From a checkpoint of a small image embedding model: patch size [6, 6].
Rows from block 5 of a small image embedding model, named by matrix and row number. Rows with one number within an expert belong to one neuron, the router's apart. Each number is 128 + 24 x the weight over its row's rms, rounded and kept within 0 to 255. All counts start at 0.
Before each expert's rows are labels from the 100 images, of 14976, where the router gives the expert most weight on average: "top examples" is what is common among them. Only what is clearly more common there than usual is listed. The data: made-up waving flags. In brackets: how many of the 100.
# router: slot weights (model.blocks.5.mlp.router.weight, 16x256, trained with AdamW), inputs 128-255
# up: expert up (model.blocks.5.mlp.up, 8x512x256), inputs 128-255
# down: expert down (model.blocks.5.mlp.down, 8x256x512, transposed), outputs 128-255

# expert 2
top examples: border (41)
router.4 [131 127  99 150 127 132 110  88 114  98 119 145  97 128  84 129 159 152  91 103 128 121  99 114 135 128 148 133  91 156 125  88 108 117 134 152  99 122 145  85  97 190 103 124 158  87  84 157 161 104 114 134 150  86 127 103 143 128 103  86 125 166 140 117 127 131 139 114 174 149 138 152 124 139 152 120 145 141 122 113 165 136 162 128 101 136 163 163 150 127 131 133 133 110 113 132 166 127 106 170 119 152 140 153 155 138 173 154 139 161 144 164 124 156 125 135 123 138 105 140 117 160 130 150 148 123 136 138]
router.5 [122 136 117 154 129 147 134  83  81  90 121 100 108 184 115  97 145 147 113 111 128 147 133  82 106 107 122 141  90 136 122 133  99 116 119 106 117 153 148 126  78 143 110 122 141 124  85 120 158 142 135 135 115 127 122 122 128 118 122  92  81 131 145  86 141 131 131 124 158 161 146 130 134 129 117 130 143 125 146 142 144 108 147 140  99 144 181 150 130 113 156 177 151 131 162 121 118 121 117 181 138 164 102 129 115 152 197 124 131 121 142 140 146 174 125 118 108 128 120 135 102 151 127 132 111 120 150 157]
up.0 [128 128 139 128 161 171 114 155 128 128 129 128 152 114 128 128 136 118 154 161  90 151 164 114 128 157 141  73 146 128 126  55 128 128 137 128 100 128 128 128 128 128 119 108 132 118 147 183 132 170 128 128  76 108 128 117 128 128 110 128 126 108 121 128  73 128 128 100 164 122 162 139 127 113 153 164 154 118 128 128  75 104 163 128 125 100 128 165 158 188 105 113 157  85 171 143  95 128 143 128 128 137 137 128 175 110 128 192 128 159 114 110 128 159 130 138 128 130 142 112 146 110 154 202 165 104 121  91]
down.0 [136 143 158 153 128 128 113 128 153 116  91 141 128 100 123 128  96 143  98 137 128  98 128  94  92 114 118 128  99 118 115 128  93 167 117 117 128 157 114 126 118 128 168 128 133 128 180 128 117 122 115 160 128 142 152  96 197 127 138 128 148  91  99  88 128 147 148 164  84 138 148 104 103 128 116 128 122 190 107 128  86 136 102 128 128 163 128 128 126 128 162 128 128 128 128 172 145 108 107 103 175 134 133 146 128 160 153 128 128  78 128 141 128 105  95 128 141 151 127 135 135  83 128 187 128 128 128 139]
up.1 [128 128 128 128 128 128 128  76 128  83 128 128 128 128 128 128 128 128 128 128 128 128 128 128 128 128 128 128 128 128 128 128 128 128 128 128 128 128 128 128 128 128 128 128 128 128 128  30 128 128 128 128 128 128 128 128 128 128 174 128 128 128 128  82 128 128 128 128  64  64 128 128 128 128 128 197 128 128 128 128  62 128 128 176 128 128 128 128 128 128 128  66 128 128 128 128 128  54 175 128 180  52 128 128 128 128 128 128 128 128 128 128 128 128 128 185 128 128  71 128 128 128 128 128 174 128 128 128]
down.1 [185 128 128 128 180 128 128 128 128 128 128 128 128 202 128 185 128 128 128 128 128 128 128 128 188 128 128 128 128 128 128 128 128 128 128 128 128 128 128 128 128 128 128 128 128 128 128 206 128 128 128 128 128 128 128 128 128  75 128 128  75 128 128 128 128 128 128 128  79 128 128 128 128 128 128 128  74 128 128 128 128 128 128 128 128 128  74 128 128 128 128  65 177 128 128 128  54 128 128 128 128 128 128 128 128 128 128 128 128 128  63 128 128 128  51 128 128 128 128 128 128 128 128 128 128  66 128 128]

# expert 3
top examples: emblem: no emblem (74); plain field (68); corner square (28)
router.6 [115 100 125 114 156 137  96  80 128  96 102 138 138  88 103 124 135 146 105  95 136 148  70 131 132 118 135 117 109 115  98 138  69 114 118 119  92 128 103 105  95 155 140 157 119 108 135 140 104  61  81 142 161 132 128 101 153  93 110 134 134 122 130  92 111 130 131 117 139 134 137 123 137 122 171 103 147 105 156 129 150 142 133 128 153 122 127  75 153 116 143 120  84 135 132 133 166 143 111 170 115 142 134 156 155 140 159  98 120 106 161 165 113 153 122 176 127 146 113 116 136 144 169 135 139 119 143 168]
router.7 [110 115 143 137 120 146 107 104 133 137 123 129 136 142 114 124 146 124 116 100 130 118  92 135 116 124 148 130 128 103 108 151 137 120 141 153 134  66 112 128 110 142  98 159  91  92 137 119 134  78 107 100 153 136  92  89 157 103 112 103 146 130 131  99  92 105 138 104 114 120 123 136 156 138 136  83 123 115 107 128 145 157 137 106 194 125 128 104 123 123 166 129 101 181 131 131 194 131 114 118 165 124 151 179  95 174 135  88  88 114 119 121 155 137 120 161 133 153 121 150 116 127 126 115 133 139 111 146]
up.0 [ 85 114 128  52 128  70  81 148 150 130 128 128 134 150  98 100  89 128 124 128 128 128 103 128 130  68 128  93 128 137 193 128 125 104 136 128 128 131 121 128 128 128 128 128 128 128 128 166 153 115 140 128  93 128 125 168 128 129 128  86 128 128 128 104 175 105 128  44 128  71 103 107 128 128 128 122 128 159 128 128 128  72 164 144  99 105 174 128 128 128 113 178 118  83 144 123 128 128 109  92 143 128 128 128 172 128 131 108 128 128 132  99 128 128 128 129  81 147 152 158 128 128 155 110 128 128 128 162]
down.0 [160 128 169 157  81 193 128 153 124 146 128 128 128 104  86 143 173  68 120 128 121 165 128 128 129 128  86  65 128 181 128 128 136 194 128 109 128  79 128 116 124 103 164 128 108 130 128  75 114 147 163  88 119 128 108 185 112  94 139 125  96  74 135 182 128 128 117 117 128 109 128 180 128 128  89 128 170 128 128 128 128 120  92 159 128 113 128  89 128 128  76 128 128 153 135 128 128 152  95 165 118  95 128 139 111 178 128 128  98 128  87 114 128 172 128 128 128 128 128 105 128 122 110 104 150 128 166 128]
up.1 [128 128  86 128  90 177 128 128 128 164 128  91 128 128 128 128  90 128 197  96 128 128  83 128 128 128 128 128 128 128  72 128 128 169 128 128 128 128 128 128 128 128 128 128 128 128 128  79 128 128 128 128 128 172 128 128 172 128 128 170 169 128 128 128  88 128 128 128 128 128 128 128 128  91  82 171 128 128 128 166 128  69 164 128 128 128 167 128 175 128 128  88 128  91 128 128 128 190 128 128  62 128 128 128 128 128 128 128 128  82  93 128 128 128  90  85 128  84 128 128 128 128 128 185 128 128 128  71]
down.1 [128  82 168 128 128 128 128 128 128 128 166 128 128 128 128 128 128 128 168 128 128  66 128 128 128 128 128 173 128  82 128 128 128 128 128  81 128 128 128 128 184 128  73  77 128 128 128 128  71  78 128 128 128  71 128 128  89 128 128 128 128 128 128 128 128 128 128 128 128 128 128 128 128 128 128 128 197 128 128 128 176 128 128  70 128 128 128 128 128 174 128 128 128 128 128 128 128 128 128 188 128 171 128 128 128 174 172 128 128 128 198 128 128 128 128 180 128 128 128 128 180 169 128 128 128 128 128  65]

# expert 4
top examples: two horizontal bands (75); emblem: no emblem (74)
router.8 [117 108 114 141 164 171 149 113 147 130 119 147 156 121 130 125 132 116 114 143 100 129 138 123 104 142 115 123 120  97 101 166 120 131 120 150 136 132 118 108 119 148 104 127 108  91 128 115 133  94  94  76 116 125 146  95 163 109  92 139 158 140 141 119 101  93 111 100 101 136 133 154 162 111 158 108 121 124 124  94 113 139 149 124 173 135 160 119 139 100 165 159 103 151 156 105 139 171  95 121 138 145 130 171  87 169 163 125  76  94 118  97 157 152 135 110  87 136 140 136 124 119 145 174 100 143 150 144]
router.9 [112 122 112 142 138 147 118 113 130 145 123 158 115 107 135 115 138 111  85 166 126 140 126 155  87 111 139 155 122 121  91 154 144 125 152 154 111 123 105 110  96 123 124  84 114 131 126 120 171 132 110 100 139  70 149 147 121 111  91 105 140 108 173 108 135 106 135 126 111 153 144 144 123 116 132  81 141 153  97 133 131 123 168  84 167 128 161 147 112  84 175 108 132 124 146 144 106 110 121 155 105 131 114 163  95 144 162 113 117 151 133 112 162 159 150 146 151 108 134 121 147 155 118 103 118 178 173 112]
up.0 [128 163 128 128 169 128  76  92 128 128 128 158 109  98 128 128 128 128 128 128 148 128 128 128 146 148 128 128 108 151  99 128 128 128 128 128 128 161 128 101 128 128 168 106 104 128 111 158 128 148  97 128 179 101 128 128  94 112 168 128 148 128 128 159 160  74 155 128 173 128 128  94 128 128 128 128 128  82 128 155 147 128 146  98 128 128 128 128 106 128 128 128 156 128 128 178 128 128 128 128  89 157 128 175 157 202 110 172 151 128 128 128 128 193 196 106 155 128 128  96 128 128 128  94  93 128 128  79]
down.0 [128 102 175 128 105  91 152 142 128 128 114  78 128 154 107  91 155 188 128 128 128 153  53 100 106 128 128 150 170  80 163 111 151 128 128 128 128 106 128 128  90 165 165 159 110 128  91 149 102 128 128 128 128  82 102 128 128 128 128 142 128 102 128 128 103 128 128 128  90 104 128  98 128 106 128 128 128 153 128  92  99 148 103 113 128 128 148 147 152 153 108 128 100 128  80 147 128 128 128 165 158  95 128 128 114 128 128 128 128  98  87 128 128  94 151 154 104 102 150 128 128 128 160 128 158 155 128 167]
up.1 [128 128 128 152  98 149 125 128 128 128 128 138 143 131 156 135 174 101 102  69 128 131 128 128 123 128 128 128  91 136 113 128  83 128 155 128 118 128 114 112 135  87 109 103 128  87 115 128 128 100 135 128 103 189 141 197 128 128 158 128 121 128 128 143 157 100 112 109 125 163 140 125 128 102 144 128 151 128 128 128 128  82 176 101 103 161 128 128 104 128 164 107 128 150 128 111 135  85 156 145 128 151 128 166 128  93  91 128 147 113 152 128 128 104 103 125 122 128 128  93 141 128 118 128 144 128 116 116]
down.1 [151 132  75 106 120  95 108 128 128 128 128 104 128 167 152 104 147  97 157 128 128 161 127 106 127 128 183 128 168 128 128 140  84 166 117 128 150 120 128 128 163 128 125 128 128 108 133  96 151 128 125 128 128  84 128 116 123 102 107 128 166  83 128 196 149  99 143 117 147 128 160 128  98 107 151 154 188 128 168 128 128 128  90 110 162 121 128 162 171 141 166 128 142  89 128 174  77 162 128 128  94 109 128 128  74 119 139 151  83 114 128 115 128 141 128 135 114 128 115 160  88 128 164 163 105 104 128  79]

# expert 0
top examples: diagonal band (35); two vertical bands (28); three vertical bands (25)
router.0 [166 162 126 148 115 119 106 120  78  87  62 147 136 106  87 116 138  93 119  92 129  93 100 120 141 146 109 129  97 131  78 112  92 129 113 151 107 107 127 108  89 145 103 132 112 130 115 160 112 133 101 123 117 131 104  96 163 131  99 147  91 111 125  97 140 153 162 147 175 184 162 113 124 127 161 112 174 103 142 164 130 171 165 132 133 139 184 125 137 106 120 154  73 144 141 149 155 155 112 141 164 108 116 177 158 166 135 120 129 126 118 138 122 131 108 148 127 174 160 119 109 142 130 172 153 113 129 144]
router.1 [177 161 135 123 121 114 150 145 116 109  91 148 121 103  93  99 123 118 112 112 126 113  95 156 152 127  69 114 134  87 111 121  98  88  69 136  98 101 118 121 115 147 127 147  77 167 115 133 106 156 117  90 151 101 127 120 162 122  73 121 151 127 134 118 119 155 165 174 117 148 165 139 133 139 115  94 157 109 158 132 109 169 139 133 173 133 146 110 138 148 136 118 104 108 120 136 154 144 134  65 164 128 160 177 150 139 122 105 126 127 135 131 124 117 122 134 139 117 134 111 110 132 142 150 137 105 118 148]
up.0 [150 110  82 128 128 105 117  90 128 128 117 110 158 163 139 152 128 128 128 141 128 128  88 128 128 103 154 166 102 128 115  98 111 107 139 128 146 147 143 167 114 128 128 128 128 104  85 163 160 128 150 103 128 168  98 113 145 128 153 112 159 128  96 101  89  98 128 128 103 128  88 128 162 166 179 128 141 128 154 153  78 128 182  99 109 128  91 115 128 128 147 105 128 108 101  93 128 155 172 115 115 128 128 128 111  85 143  44 128 144 128 128 151 102 128 128 153 128 187 143 128 159 128 128  54 153 105 128]
down.0 [ 90 128 128 111 128 111 105 128 152  77 104 128 105 140 128 110 128 117 142 144 157 128 128  89 128 187 101 152 128 128 156 128  94 156 116 128  86 174 115 148 128 144 148 166 154 128 114 152 173  91 128 128 128 128 160 128 180 142 142 169 128 148 154 158 143 128 128 128 108 128 144 173 128  93 141  92 128 128 128  80 128 106  86 128 147 128  98 128 146 128 149 128  69 139 128 128 143 128 104 159 128 143 141  98  94 104 115 164 128 128 106 157 165 153 128 100 128 128 170 172 150  93 128 115 168 162 128 128]
up.1 [128 128  65  84 106 187 172  98 148 179 121 152 107  93 181 143 128 128 128 128 128 135  91 128 102 128 128 128 128 128 128 128 109 101 128  59 128 128 101 128 101 128 128 128 128 128 128 104 101 109 128 123  75 116 128 109 128  55 128 128 154 128  87 128 128 131 118 117 126 147  93 128 179 120 128  72 151 138 134 180 128 128 128 152 128 128 128 128 106 128 155 140 207  93 128 128 128 146 128 128 128 103 128 119  91 128 126 128  89 126 128 128 156 128 109 159 112 128 146 128 183 135 128 183 128 128 128 128]
down.1 [128 128 106  61 128 128  90 128  97  94 128 155 154 142  76 128 138 187 149 128 142 144 160 128 128 128 128 128  88 164 142 110 128 170 128  96 114 187 128 156 128 147 186 143 128 128 128 140 128 120 164 128 128 127 102  95  84 143 121 170 108 113 128 151 128 161 112 128 128 128 128 144 106 124 109 145 154  85 128 128 128  93 145  94 128 128 128 128 128 173 128 100 151 128 138 110 128 128 109 128  82 100 128 128 128 128 116  92 187 101 128 100  84 128  81 128 128 128 157 148 100 102 102  93 128 128  64 149]